{
  "encoder_arch": "jasper",
  "model": "contrastive audio-text model",
  "dataset": "simulated sounds of rotating machines with and without faults",
  "train_examples": 39062,
  "noise_aug": 0.002,
  "time_shift_ms": 100,
  "input": "waveform_16khz",
  "tokenizer": "word",
  "vocab_size": 51,
  "loss": "sigmoid",
  "embed_dim": 128,
  "encoder_norm": "batchnorm",
  "encoder_activation": "relu",
  "encoder_depths": [2, 2, 6, 2],
  "encoder_kernel_size": 7,
  "encoder_wave_channels": 96,
  "encoder_wave_strides": [5, 4, 4, 2],
  "encoder_widths": [128, 160, 192, 240],
  "text_encoder_causal": true,
  "text_encoder_width": 128,
  "text_encoder_layers": 6,
  "text_encoder_norm": "rmsnorm",
  "text_encoder_norm_position": "pre",
  "text_encoder_activation": "gelu",
  "text_encoder_mlp_ratio": 3,
  "text_encoder_head_dim": 64,
  "text_encoder_fused_qkv": false,
  "text_encoder_bias": "none",
  "text_encoder_qk_norm": true,
  "text_encoder_layer_scale_init": 0.1,
  "text_encoder_parallel_block": false,
  "text_encoder_inner_norm": true,
  "text_encoder_drop_path": 0.05,
  "text_encoder_positions": "rope",
  "init": "kaiming_normal",
  "residual_init": "zero_last",
  "optimizer": "adamw",
  "lr": 0.0019,
  "beta1": 0.9,
  "beta2": 0.95,
  "eps": 1e-08,
  "steps": 6400,
  "batch_size": 512,
  "epochs": 83.9,
  "lr_schedule": "cosine",
  "final_lr_fraction": 0,
  "warmup_steps": 640,
  "weight_decay": 0.1
}
Rows from block 3 of the audio encoder, named by matrix and row number. Rows with one number belong to one channel. Each number is 128 + 32 x the weight over its row's rms, rounded and kept within 0 to 255. All counts start at 0. After the name is the row's rms in percent of the matrix's.
# convs0: first width-7 conv (encoder.blocks.3.convs.0.weight, 160x160x7), inputs 96-127, a 7 kernel for each
# convs1: second width-7 conv (encoder.blocks.3.convs.1.weight, 160x160x7, transposed), outputs 96-127, a 7 kernel for each
convs0.106 093 [105 115 123 133 115 126 117 109 105 129  98 152 158 114  98 184 142 182 107 163 193 134 119 118 102 115 123 134  84  94 113  75 128 122 129 134 140 108 124 106 149 126 103 122  73 132 129  81 116  89 109 108 107 109 116 133  61 194  63  89 102 167  86 108 102 111  66  92 144 112 117 120 156 106 129  96 140 132 133 137 172 138 152 151 160  55 143 158  76 102 139 120 101 145  79  82 121 148 103 198 137  95 146 133 112 133 199 157 155 158 190 171 138 108 132 155 129 103 144 116  53 143 107 133 136  92 100 151 123 122  97 118 149 119 151 128 157 185 116 126  84 179 108 159 125 161 132  64 208  95 146 126 143  87  95  75 185 156 119 110 128  11 235  57 100 101 154 138 113 175 142 166 107 155 134 116  89 162 135 109 150 114 117 104 131  66 120 153 136 120 106 122 121 175 152 101 167 180 132 112 151 176 182  63  54  83 123 118 127 104 143 122 118 115  78 150 111 153 158 149 112 174 185 129]
convs1.106 099 [127 126 168 127 183 111 181 144 159 161 145 137 158 180 141 104  98 145 183 183 194 115 169 145 208 160 157 130 183 126 169  83 112 163 127 162 196  82 145 190 204 119 165 191 149 112 142 163 106  96 103  90  77 137 118 112 175  88 118  86 169 152 215 111 108 124  96 152 136 139 110 128 110 116  95 101  85 103 125 135 156 122  93 109  67  81  87  99 102 100  97 162 152 154 191 144 170 157 161  49 102  71  95  93 124 134 143 145 118 127 151 201 110 103 121  96 110  84 119  78 112 130  94  84 103  98 178 160 188 144 156 156 212 155 128 139 128 152 141 127 138 114 157 126 170 148 184 115 141 106 149  72 131 117 187 112 161 166 144  89 130  77 166 158 141  91  86  66 115 102 109 107 115  78 107 101 124 117 109 137 111 120 199 149 163 161 186 195 176 121 135 166 117 142 133 126 100 120 116  77 101 151  88  96  91 111 154 107 103  82 186 143 172 188 230 120 153 154 126 109 113 127 102  99]
convs0.107 094 [123 104 131 136 116 110 127 145 120 130 141 111 166 158 141 141 118 124 175 137 160 135 112  71  91 121 108 126  58  98  67 103  95  74  84  89  85  78  63  79  77 118 109 122 117 126 123 137 148 101 134 141 137 128 166 196 155 142 138 134 119 113 156 107 100 116 114 121 113 134  64  57  26  54  66  40  46 167 171 159 182 193 177 194 182 151 176 120 168 155 167 117 123 129 119 147 155 163  44  29  52  86  76  78  50 124 116 100  90 109 109 116 126 147 121 132 119 133 104 100 105 107  76  89 117  95 142 126 158 146 135 159 148  37  79 105  89  81  93  63 137 134 169 160 149 145 146 177 147 164 122 128 146 145 154 140 114 103 114 113 140 131 127 156 154 111 173 171  59  62 117 116  67  80  81 134 113 144 142 156 133 138 137 136 122 141 130 143 126 146 156 181 132  99 125 135  66  73  89  78 110  78  85 124 139 115  85 119 105 103 102  91 114 110  94  97 106  74  99  91  94  78 123 118]
convs1.107 086 [132 141 117 109 123 140 151 118 150 131 132 126 151 112 101 103  80 126 123 141 139  86  71  68  92  39  74  62 182 195 222 255 196 217 197 151 152 143 117 135 125 134  62  77  89 108  87  86  85 169 134 127 168 141 133 159 113 118 125 176 132 158 134 104 111 104 123 114  97  89 129 126 116  92  94 109 102 126 122 134 124 125 127 130 110 114 107 116 103 124 114 160 149 158 153 134 142 128 180 129 126 150 176 157 156  92 141 100 124 114 115 116  88  91  84  83  82 113  80 182 151 172 175 175 174 202  66  90  79 102 110  95 122  93  63 107  67  82 104 102 124 134 152 116 124 145 140 130 144 104 122 133 100 124 119 109 141 109 114  95 108 145 153 164 136 138 148 132 166 172 178 182 168 158 162 139 140 133 113 129 151 150 168 179 183 199 195 209 184 146 108 104 141 117 120 158 179 173 161 149 168 117 143 136 139 158 138 136 162 138 143 141 129 146 131 118 138  89  62  87  60  67  47  59]
convs0.108 110 [150 151 132 118 146 119 105 119 119 137 130 119 122 134 113  99  76 101  96 116 121 140 132 124 118 119 110 141  93 122  96 126  97  75 104 124 106 110 120 121 117 126 156 141 150 140 126 126 138 143 141 166 153 172 149 130 153 150 133 150 152 154 136  87  77 100  97 114  95 112 155 137 118 135 127 111  92 112 114 142 130 117 133 133 131 100 122  96  94 129 139 177 148 135 166 148 146 159  79  44  64  27  27  37  36 158 149 122 156 142 141 154 108 105 142 114 112 116 120  78  78 102  90  76  95 130  81  90  85  91 102  93  81 139 131 128 115 120 126 125 150 145 160 136 126 141 111 174 173 115 142 133 168 146  83 113  94  94 106  96 103 149 130 168 164 138 122 136 155 152 130 141 111 109 113  58  67  72  60  84  77  79 106  98  72 116 118 134 111 163 153 148 114 137 123 110 106 114 116 120 123 101 116 182 175 158 147 167 164 152 134 119 114 105 116 118  96 140 114 108 112 131 101  91]
convs1.108 081 [129 139 133 120 124 115  90 179 194 178 175 182 150 152 121 115 116  97  85 111 101 135 116 138 138 123 143 142 140 172 160 124 150 124 113 115 105 134 125 148 124 161  90  85  65  77  93  88  83 111 151 156 116 112 126 139 137 146 120 137 132 143 155 118 118 125  70  97 102 101 165 132 152 147 170 152 162 202 203 177 187 183 193 209 153 132 153 158 138 148 148 104  87  70 119  96 129 129 127 118 152 101 145 142 135 129 123 144  88 133 124 132 102 124 123 102 104 101 115 179 158 152 159 185 179 173  73 106  90  97  57 104  95 135 110 112 103 149 120 100  87  85  71 106 108 106  94 178 181 158 175 192 202 168 118 140 122 137 133 132 176 171 148 125 144 119 131 132 107 108 139 126 126 131 117 142 133 123 139 141 152 147 175 192 168 181 160 154 189 136 111 125 139 115 124 124 193 196 193 183 158 171 195 113 129 141 128 141 130 143 112  94 102 117  85  94  70 109 146  98 101 139 121  92]
convs0.109 110 [141 152 157 119 117 153 116 141 142 124 113 141 164 151 113 107 124 128 104 122 130 125 119 129 120 132 116 133 125 109  85  86 114 135  93 103 105  98 115 107 132 118 142 123 102 105 128 102 129 147 155 140 137 158 150 120 145 162 152 180 155 145 168 105 105 111 118 120 109 107 136 115 124 127 102 116 132 141 146 143 131 164 132 131 162 129 145 175 162 182 149 126 127 112 148 124 127 120  72  84  80  52  62  51  61 138 121 107 136 127 113 127 114 112 121 123 120 120 111 107  92  62  63 118 117 101  29  23  39  46  50  28  43 140 150 128 140 125 122 120 137 133 130 122 130 125 133 188 149 147 145 139 130 150 106 114 101 117 108 131 128 146 159 145 122 165 158 152 149 161 142 110 136 126 150 111  99 127 119 135 101 119 127 105  94 104 133 117  93 161 135 133 131 133 130 122 114 116 122  98 120 119 140 138 137 137 143 168 144 146 104 118 136 133 120 124 127 145 138 137 119 135 145 137]
convs1.109 072 [ 98 118  99 106 161 136  73 200 155 195 202 190 152 185 128 123 138 155 138 152 112 131 133 147 160 139 119 139 132 131 147 128 134 122 145 149 104 116 138 133 142 165 149 144 134 117 130 158 149 114 133 124 166 135 133 119 125 119  87 142 125 125 100  86 110  87 114 119 128  77 157 131 122 126 143 103 135 143 199 182 193 179 191 186 129 125 136 113 118 112 127 138 108  89 110 100 120 140 123 137 128 119 137 146 162 131 109 106  89 118 124 130  70  85  95 127  76 102 113 118 118 158 125 154 134 142 115  94 136 123  86  98  98 115 134 147 133 133 117 153 112 128 100 125  77  88 151 151 189 160 164 184 159 149 170 192 123 159 137 167 146 119 121 135 113 142 123 136 106  86 123  89 112 122 103 179 171 194 188 140 177 191 180 211 205 197 182 212 196 111 147 126 134 134 143 126 156 130 150 143 144 172 161 119 150 142 139 144 152 156  83  73  96 100 118  79  86 137 137  96 111  98 107  54]
convs0.110 096 [175 176 204 200 199 203 204 128 110 117 129 126 128 145  99  79  82  93 105 110 132 131 117 125 126 120 142 116 160 174 150 163 164 161 176 117 137 129 133 122 116 127 107 144 137 148 148 147 155 173 180 180 210 193 210 194 127 123 127 154 152 159 158 152 148 152 132 126 142 140  88 125 113 132 114  93 110 105 103 119 117 112 132 120 107 107 118 121  83 101 127 127 121 114 111 124  94  99 138 147 135 137 162 139 153 117 128 146 125 143 113 105 109  93  91 117 120  91  98 116 132 133 129 126 155 172  96  79 132 119 105 104 119 129 155 147 135 139 138 147 164 150 170 158 168 146 158 147 148 139 129 114 141  94 100 108 110  74  75  63  56 108 130 120 163 143 163 154 197 194 179 181 193 182 164 169 141 158 149 146 117 160 136 140 143 145 176 166 158 129 139 145 168 168 164 157 184 191 209 218 180 194 201 122 132 115 133 127 129 123 167 183 215 201 174 184 166 118 126 116 129 125 139 134]
convs1.110 094 [156 161 153 205 138 162 157 123 121  99 130 100 123 100 127 126 122 106 117 157 165 159 168 188 168 156 163 164 154 145 137 144 149 165 138  96  85  93  84  93  78  98 107  75 110 111  95 120 125 124 148 156 168 140 127 123 125  82 106  76  79  87  89 136 133 167 128 130 138 142 143 163 145 173 174 169 160 108 130 111 118 129 119 138 126 112 107  93 117 105 101  91 108 102 104  83  87  80 101 129  97 104  97  99  83 130 148 165 174 170 181 179 107 126 136 127 133 157 128 178 159 143 160 166 162 161 163 129 142 130 168 135 159  87 107 109 131  97 115 130 144 135 133 136 152 188 167 180 191 192 212 209 203 207 100 124 141 144 127  98 103 116 162 149 135 117 117 117 101  73  67  45  75  81  98 136 188 146 148 169 135 150 115 127 125 140 123 111 125 128 130 118 133  95 124 127 144 118 133 108 108  95 137 113 126 128 130 132 125 139 150 164 148 194 183 151 173 154 145 169 150 169 151 146]
convs0.111 104 [130 139 153 147 132 129 136 136 127 120 127 136 138 130 120 112 140 110 117 121 122 140 133 150 121  97 112 121  93 110  99  97  93 125  93  85 106 115 103 118 103  88 153 161 151 128 137 132 132 130 133  86 105  91 138 123 157 133 153 137 127 159 125  61  49  86  72  86  92  80  86  98  93 108  90  84  96 108 109 102  86  80 121 103 133 135 120 130 147 153 130 134 143 122 142 138 138 150  83  95  79  89  40  69  79 177 133 144 146 141 127 143 104 138 113 114 113 117 107  66  66  64  53  77  84  83  75  68  67  82  78  79  54 163 177 143 120 140 131 136 137 125 120 126 129 121  95 143 148 159 134 138 113 115  65  83  83  83  83  60 100 179 155 167 182 162 156 157 133 148 130 145 115 121 126  66  67  82  95 107  69  85 123 114 116 109 111 112 124 150 147 131 121 121 131 106 123 142 147 121 123 105 121 165 170 145 146 168 147 137 103 102 111 105 114 100 122 143 138  94 114  98 115  92]
convs1.111 081 [114 127 107 113 125 110 124 144 173 182 161 172 169 162 141 134 131 160 148 149 126 131 147  97 125 119 151 106 142 122 120 157 132 127 108 129 118 127 127 178 147 146  92  81  92  92  90  85  77 144 119 138 129 148 115 127 130 112 122 127 156 130 121  72  59  66  69  56  52  75 128 135 109 123 172 143 147 119 132 151 160 129 148 155 138 151 149 153 120 136 155  93  61  59  59  71  96  81 171 165 150 162 172 165 173 156 131 123 138 120 129 135 112  94 118 155 104 122 130 125 133 143 163 136 155 138  70 121  95  93 119  76  82 172 158 177 161 169 157 168 123 147 116 145 120 113 101 139 124 113 122 147 122 136 131 134 127 136 125 120 105 136 114 142 113 142 145 151  85 135 116  90  86 114  98 162 126 124 115 120 120 123 184 166 181 180 175 169 156 162 139 156 172 161 154 181 143 110 124 143 125 131 110 149 106 123 116 125 131 140 128 118 113 120 131 114 111 105 106 108  70  87 108  83]
convs0.112 111 [132 121 135 146 137 138 120 128 132 152 124 157 141 142 100  90  96  92  96  66  93 149 121 120 133 123 125 120 130 149 125 135 129 139 128  81 101  96 106 108  96 101 148 122 124 127 110 116 120 137 147 134 141 124 137 139 121 118 104 109  89 110  91 119 137 117 142 135 136 142 134 158 120 131 158 149 156 121 124 110 118 122 114 121 102 115 104 108  98 105  93 115 114 104 106 115 103 119 161 157 165 150 144 165 143  31  72  30  37  32  34  35 144 120 118 128 117 130 132 145 131 132 124 133 134 111  51  43  38  55  56  49  34 104 103 113 103 129 120 108   0   0   0   0   0   0   0 140 110 122 119 117 110 129 100 109  99  99 120 121 107 109 113 122 102  92  91  96  85  78  94  77  74  94  62 118 106 122 140 133 124 127 158 155 143 137 148 133 123 117 113 133 114 123 109 133 172 181 170 178 181 177 160 107 111 104 122 130 132 135 113 116 119 107 102 120 112 109 104 124 116 118 119 118]
convs1.112 099 [131 116 112 135 125 123 120 155 159 164 141 145 162 157 143 157 152 142 143 135 133 169 164 162 153 155 161 161 150 156 134 136 114 139 166 177 127 131 154 156 175 124 116 118 103  79 108 106 118 109 118  83  95 113 109 107 135 112 121 120 119 101 128  84  91  93  97  86  85  92 167 171 149 179 151 165 125 142 159 134 145 159 142 148 138 152 163 134 164 152 156 105 105  96  70 108 106  96 161 137 151 153 143 147 146  66  52  60  26  44  50  52  82  76  93  85  72 103  93 148 144 148 143 131 148 139 150 122 126 128 131 128 114 142 151 153 152 160 135 132  53  42  50  56  46  54  56 115 111 141 129 125 111 117 144 128 122 132 154 131 138 124 111 130 134 119 140 137  93 105  99 116 100 108  90 140 179 159 160 169 159 150 157 165 143 161 142 142 149 121 121 129 128 129 105 127 103 122 130 118 123 114 140  91 102 120 101 108 119 112 120 116 128 129 143 144 127 176 147 147 167 164 145 155]
convs0.113 097 [144 126 129 161 132 108 142 128  85 109 111 135 116 134  32  67  83  31  51  78 103  99  99 127  91  95 124 104 110 101 134 103 114 124 130  92 117  95  96 118  96  78  95 104  99 104 117 132 112 132 123  90 134 114 104 141  85 104  88  77 111 126 120 142 166 140 187 189 175 179 121 122 141 112 121 104  90 137 137 141 153 131 151 126 158 150 168 128 127 148 177 135 131 124 105 116 109 133 149 108 107 113  86  94  76 134 150 130 137 141 143 151  83  83  63  66 102  82  66 136 122 112 144 125 150 167 168 173 194 183 197 179 206 103  99  98 131 110 116 124 122 144 151 149 151 175 138  36  87  44  17  86  72  62 116 125  87 102 124 135  93 114 103 136  79  85 128 128 133 134 158 126 120 124 143  93  83  73 108  70  80  86 108 113 109 127 103  95 121 110 119 107 153 114 105 125 161 198 153 178 170 165 171 122 104 109 124 118 120 112 106 119 123 115  95 107  70 136 124 159 130 120 144 114]
convs1.113 099 [128 144 128 135 127 155 133 149 169 161 159 159 164 160  92  57  67  97 103  77 120 121 119 125 110 118 124 123 186 178 181 152 137 176 155 135 117 101 123 133 128 131 120 106 125 149 127  96 106 138 139 133 154 172 167 116 119 103 125 123 128 135 103 102 115 101 102 101 116 107 166 180 169 175 165 165 167 143 142 163 121 138 131 176 173 149 174 166 165 143 157 124  97 133 108 116 128 120 139 132 114 133 148 135 145 146 124 139 147  89 105 121 119 103 126 125 157 126 124 134 120 112 136 142 114 130  59  79 119 100  85  96  86 111 103  98  91 140 116 103 125 129 123 146 103 127 129 165 167 152 177 184 170 156 164 163 202 158 172 180 172 142 163 150 142 118 152 135 139 160 127 156 134 161 146  84 107  90  96  93 113 103 127 151 139 144 136 130 139 121 113 133 117 110 136 123 164 151 152 146 137 148 133 125 126 126 153 112 130 135  96  95 101 118  98 103 121 156 142 146 133 129 131 152]
convs0.114 098 [159 174 175 139 121 127 148 139 120 136 136 121 140 130 152 130 107 132 142 141 138 160 147 147 133 120 103  94 109 114 116  93  81  90 124 122 109 108  85 109 107 116 155 167 150 146 147 142 153 157 157 126 127 141 133 158 168 151 155 157 173 173 176  83 109 112 117 106 105 100 116 105 135 134 124 138 146 123 123 117 123 108 123 101 120 114 129 111 136 133 125 154 107 152 136 124 129 133  74  50  62 100  94  93  97 154 120 139 148 126 111 136  78  70  77 112  97  98  91 116 102 130 163 126 115 139 123 126 112  96 109  80  99 143 154 141 106  99  99 108 171 167 168 139 148 138 146 152 119 143 154 166 163 101  89 104 160 142 123 126 117 146 168 155 163 154 143 122 114 124 121 136 132 151 144  51  55  70  51  52  27  62 149 135 132 128 136 111 140 155 134 162 136 136 122  93 109  93 113 113 132 104 101 149 153 134 134 108 142 134  91  77  54  60  68  47  67  69  65  74  87  40  28  32]
convs1.114 088 [ 69 111 146 124 102 122 118 177 182 202 162 168 187 194  88 108 128  98  93  68 100 132 147 144 150 153 163 125 162 156 165 172 157 162 162 141 106 139 122 121  98 141 110 120 135 112 116 126  99 115  84  82  92  93  94 103 102 116 130 130 106 128 123 130 126 131 111 130 134 125 175 158 144 162 161 167 160 161 156 160 189 196 172 183 187 161 171 143 177 167 170 115 120  74  82  78  98 119 122 129 136 138 145 103 139  67  63  79  91  54  81 103  92 102  92  89  65  70 105 165 174 178 164 142 158 153  88  77  98  92 114  82  81 143 116 133  97 115 125 100  63 112 103  98  89  88  83 161 157 112  98 134 147 170 174 180 162 185 161 209 198 107 129 133 137  92 138  98 158 170 174 165 160 149 144 152 134 150 118 130 128 163 173 177 176 155 166 127 143 117 114 107 112 106 117 109 133 148 136 148 142 192 175 133 103 120 136 136 114 129 117 138 110 125 128 103 105 136 101 107  75  85 108 107]
convs0.115 093 [164 200 163 119 124  88  91 142 131 117 112 133 141 125 124 113 123 133 139 125 130 173 131 162 125 110  86 121 163 157 153  99 106  95 118 122 114  96 107 127 132  98 149 155 146 122 106  73  87 179 211 175 128 135 117 162 112 141 153 189 146 104 104  94  70  85 129 159 157 152 106 136 118 120 116 127 143 166 113 120 135 169 132 126 117  84  92 108 150 162 111 106 121 153 153 154 109 124 156 138 153 113 121  98 118 139 137 147 152 137 148 159  97 127 128 136 149 144 143 118 145 126  77  94 170 188 113 144 153 157 153 149 138 163 157 166 134 119  81  92 162 163 144  88 107  73 108 181 174 198 159 154  58  48 113 124 119 165 215 202 171 173 204 127  55  53  80  99 175 137 159 117 120  80  92 145 147 112 148 120  94  89 156 153 145 135 109 109 183 140 207 151 133 142  76  40  95 119 111 125  77  65 100 158 134 131 173 142 143 129 135 146 141 151 136 107  76 184 173 136  89  54  38  91]
convs1.115 123 [161 150 149 146 130 139 173 119 134 120 137 155 137 122 100 125 110 136  91  72 101 102 105 123 144 164 141  96 148 123 108  56  89 111 141  74  76 150 183 200 161 132 129 126 141 103 121 126 108 192 173 220 205 196 188 179 151 146 145 121 133  70  96 153 146 154 140 120  95 127 155 128 131 105 145 130 159 118 117 152 147 130 139 118  63  71  82  77 103 119 126 117 125 114  89 130 123 124 140 159 148 141 125 153 122 166 137 120 138 134 114 164 145 135 154 133 142 144 145 145 127 157 161 107  93 130 118 170 179 153 134 115 157 122 141 170 170 154 148 113 162 139 147 123 144 155 179 168 131 143 125 143 143 190 155 130 113 105 152 175 155 119 111 125 141 125  98 112 152 162 151 140 157 164 166  95 131 129 184 163 188 119 131 123 111 101 112 102 124 166 152 180 201 172 134 123  65  90  97 117  66  78  90 129 138 108 136 146 125 105  98 115 145 148  82 100 127 127 147 126 147 131 108 126]
convs0.116 096 [135 103  85 165 174 161 153 186 167 171 155 149 149 143 143 137 159 150 128 175 180  70 102 163 141  89  67 115  70 102 110 128 128  56 105 151 155 167 121 141 140 131 167 141 135 130 125 142 111 124 132 141 176 149 125 174 148 123  42 121 156 134 127 114 143 121 126  92 141 104 123 131 102 104 119 146 148  78  99 101  93  47  93  44 102  78 144 108  85  98  81 111 100 111 104  86  91  64 154 115 102 141 132 155 146 156 116 156 147 143 130 146 111  90  95  76  94  79  66   0  75 131  53  49  36  56 174 157  80 113 111 130 104 129 117 150 168 186 147 138 136 129 131 143 123 141 153 174 138 156 155 169 184 176  90 107 128 137 100 144 105 125  96  60 175 102  85 164 148 109 152 153 143 143 134 158 167 163 104 145 124 143 158 161 165 145 135 115 153 153 146 134 140 144 131 159 145 109 107 146 126  99 139  56  47  56  38  63  78  59 145 170 118 111 156 146 107 154 146 166 172 174 142 137]
convs1.116 086 [114 109 144 143 118 144 108  27  80  68  30  55  57  52 155 184 154  94 146 142 160 115 151 157 207 130 162 139 129  67 116  74  99  85 143 146 171 177 108  90 134 141 150 143 156 128 137 141 179 142 121 106 119 151 118 117 167 173 134  65  78  94  97 129 130 117 121 158 170 148  96 100 112  99  88 102 108 134 139 173 131 111 150 105 122 153 126 122 127 116 111 104 107 103  68 118  69  82 119 109 105 110 110 133  92 137 118 119 106 121 139 121 114 129 149 114 125 160 125 101 119  87 106  59 140 152 135 169 182 148 114 144 151 133 130 147 147 120 126 128 173 165 170 153 159 140 149 101 102 103 113 138 149 149 118 140 108 100  79 123  97 104 105 174  96 144 156 168 121  90  93 124 111 125 128 148 173 164  94 170 144 139 156 114 113 135 140 122 134 145 133 102 144 117 167 141 114 154 148 169 159 173 157 137 127 110 104 108 139 117 166 178 176 156 169 196 182 100  75  80  83  77  55  89]
convs0.117 097 [ 94 122  98 106 103 112 112 148 150 129 116 141 128 141 144 180 155 149 129 155 129 168 150 144 165 135 131 158 149 141 153 164 154 155 133 159 123 144 144 146 159 142 144 154 151 180 160 159 157  94 127 117 121  96  94 121  89 149  89 115 110 126 116 197 179 148 163 196 183 161 167 169 157 157 161 156 178 162 188 179 208 198 176 181 196 188 215 187 168 177 186 148 136 148 160 166 150 140 167 159 129 143 148 139 152 124 140 131 141 132 133 108 129 117 128 169 149 145 144  87  92 141 101 100 131 102 118 115 115 127 106 117 115 131 122 132 147 139 144 154  78  96  73  95  78  92  83  87 132 119 128 120 131  96 176 173 211 173 181 202 160  84 166 100  97  56 115 105 130 111 109 109 123 112 121 126 130 156 106 116 119  65 185 151 152 180 166 170 174 148 166 165 159 168 158 153 112 127  97 116 136 103 121  87  90 110 101  85  75  89 142 133 120 133 122 142 125 143 129 157 158 161 143 159]
convs1.117 090 [159 143 151 140 150 128 151  65  72  85  67  77  86  80 134 138 132 132 170 173 163 165 143 164 172 156 143 171  81  76  94  82  93  82  93  93 133 121 129 122 155 136 103  90  71 103  83 102 107  67 115  65  96  90 102  96 130 128 125 139 163 178 157 136 135 135 146 135 128 162 166 150 132 143 121 121 134 139 121 122 117 140 126  90 116 140  92 127  99 141 124 156 154 174 160 174 175 221 136 130 149 140 144 164 118 185 160 167 133 173 154 160 110  76 103  76  79  81 101 113 117 128 117 132 130 124 174 188 191 201 199 189 180 167 166 166 143 173 188 153 165 130 141 140 188 171 163 162 174 166 179 143 123 166 122 115 105 125 123 101 143  89  97  34  69  43  36  46 131 101 121 124 146 139 133  95 132 104 110 137  96 113  65  96  92  78  89 100 117 204 196 189 201 188 175 148 127 123 100  90 119 102 111 148 151 141 130 131 160 106 152 136 143 148 138 148 139 196 213 154 193 152 186 201]
convs0.118 095 [107 113 102  99  97  91 115 178 167 191 182 183 172 177 113 110 139  93 125 113 119 123 117 123 124 109 121 124 128 128 103 122  95  86 111 129 127 131 131 143 145 120 144 152 130 148 145 149 147 100 105 111  87  96 127  89 140 140 159 166 167 171 182 144 112 116 148 126 130 129 138 131 134 136 126 128 130 115 108 126 135 101 125 141 148 153 172 174 192 166 141 101  92 113 128 110 143 123 151 186 168 151 153 155 150 124 125 113 125 126 128 120  82  72  87  78  69  80  73 138 146 133 134 128 138 121 104  95 117  78  65  77  83 136 137 123 128 138 159 123 122 133 131  92  96 113 118 150 169 137 136 137 152 117 148 122 131 139 140 154 125 135 161 158 104 130 137 135  88  80  91  67  89  89  91 101 109 126 101 102 101 110 145 166 132 142 111 139 129  93 125  91 111  98  67 104 115 120 106 129 103  73  88 134 126 102  97 112 104 124 130 151 133 121 142 131 112  51  44  52  42  33  51  53]
convs1.118 103 [126  98 113  90  98  91 109 110 115 120 123 121 113 146 126 127 113 112 119 104 134 165 148 148 138 147 160 145 162 160 151 153 181 159 157 104  91 101  89  84 117 111 133 134 143 137 133 122 129 114 103  93 128 118 119 119 169 126 157 153 133 142 140 115 120 105 105  81  86  86  85 107 128 123 113 106 143 123 130 108 133 152 124 126 137 143 134 142 130 117 134 121 115 123 120 105 124 109 173 156 132 172 169 142 155 121 128 134 123 128 135 143 144 130 141 146 131 132 127  87 105  78  95  93 104  91  80  91  89  54  49  55  67 119 120 123 133 141 115 129 128 137 147 138 135 127 138 115 131 122 127 131 130 122 119 112 110 101  98 122 121 102  90 116 114 103 139 124 156 122 140 160 145 130 148 125 144 157 129 155 127 146 142 142 128 148 127 138 117 117 110 103  95 101 102 117 168 221 169 178 207 215 189 129 104 103 111  98 105 118 100  86 104 106  95 100  89 121 125 135 116 141 112 122]
convs0.119 098 [106  97  89  74  97  58  78 152 139 165 146 167 154 171 171 147 155 187 150 181 179  85  51  65  65  66  86  89 117 105 119 133 117 100 124 120 125 128 143 128 134 146 122 137 133 146 159 149 164  80 105  83 115 111  75  76 124 134 124 119 112  94 136 144 133 126 154 167 156 112 106 105 106 122 134 109 108 156 151 156 144 138 144 123 197 162 182 150 175 189 183 100 123 146 126 141 112 141 137 142 146 131 131 122 121 157 125 132 149 147 170 161 142 138 147 157 130 160 167 101  92 116 122 121 148 128 112 124 127 129 114 109 114  91  94 104  83 111  99 106 124 134 146 102 132 112 127 126 146 137 157 128 136 129 164 153 172 166 145 173 149 144 150 127 110 109 133 149 130 147 120 112 123 124 126 170 143 150 180 136 198 159 173 148 155 169 155 146 173  97  87  63  84  71  82  79 105  97  83  86  91  70 106 112 114 125 136 108 107 126 125 131 133 151 111 118 138  79  66  78  50  61  84  86]
convs1.119 106 [164 153 128 127 140 159 139 127 124 134 129 134 128 106 114  95 105 122  90 142 134 111 105  75 106  80  88  60 114  92 111 120 109 132 128 151 120 126 122 149 145 147 133 133 134 132 142 124 141 150 130 132 154 146 130 153 126 145 120 153 163 164 167 101 117 131 133 118 126 102  90 108 104  70  97 108  90 125 123 118 133 125 109  87 137 128 124 135 141 124 162 138 124 113 124 132 134 153 138 128 146 152 152 120 151 142 131 140 131 121 126 135 165 149 148 156 161 159 164 122 146 143 139 126 149 136  77  58  57  92  93  99  90 157 163 165 178 146 155 146 121 117 101 130 109 137 138  88 144 123  82  64  74  67 116 174 102 116 148 138 151 164 154 182 137 134 132 105 154 151 163 161 157 142 153 119 123  98 120 122 108 129 112 151 142 118 137 133 143 152 142 155 179 163 192 185 150 136 129 133 122 119 107 153 147 145 155 152 117 141 107  86 122 114 104 110  83 134 126 114 108 133 116 113]
convs0.120 107 [148 143 144 113 129 125 112 134 138 139 156 128 141 138  44  46  63  21  59  43  75 142 129 139 122 118 130 110 126 118 112 134 108 120 101 118 103 122 129 107  96 105 126 126 128 127 134 139 137 126 137 114 118 132 123 130 152 131 158 128 170 121 155  94  87 117 100 108  93 111 125 124 124 122 113 135 122 161 149 142 144 144 153 135 138 150 164 147 139 140 153 117 116 125 135 134 143 139  92  92  80  73  79  86  80 111 109 117 112 101 107 114 127 125 125 132 144 147 120  98  95 120 115 124 111 117  60  62  68  66  51  57  54 106 112 111  89  66  69 105  91  86  49  72  64  58  57 135 118  98 102  93 115 108  83  89 105  86  89 133 131 139 118 137 121 153 116 133 125  98  87  95  75  91  90 137 127 132 136 128 107 129 118 127 106 117 142 117 138 160 127 123 133 122 121  93 165 144 147 147 162 134 142 150 149 152 146 145 145 129 144 143 136 163 136 130 137 110 118  99 115  96  82  82]
convs1.120 078 [143 165 126 118  93 120 103 153 180 142 140 136 140 143 167 148 120 137 114 114 128 130 134 146 146 154 153 165 179 184 160 160 157 170 153 128 135 147 121 119 116 142  98 103 102  93 100  78 113 126 106 116  94  98  85 102 123 163 120 134 135 145 138  98 107  81 124  63  81 105 140 137 148 145 146 124 136 120 121 126 151 147 156 130 158 152 152 175 148 107 145 129 123 157 122 122 128 135 154 168 173 153 196 180 183 107  91 112  69  73  70  83  75  79  58  51 106  77  75 128 120 138 143 139 145 139 143 135 117 121 109 119 121 168 174 167 188 143 202 174 132 104 142 116 108 135 119 125 143 138 143 128 154 160 170 149 182 153 151 127 147  96 101 126  86 116  82 120  91  78  82  85  61  64  64 168 145 168 152 171 147 159 142 137 158 164 151 137 149 129 143 134 100 141 128 109 152 159 167 156 148 133 124 117 108 129 140 124 155 127  96  69  72  75  40  64  79 160 124 151 128 136 138 161]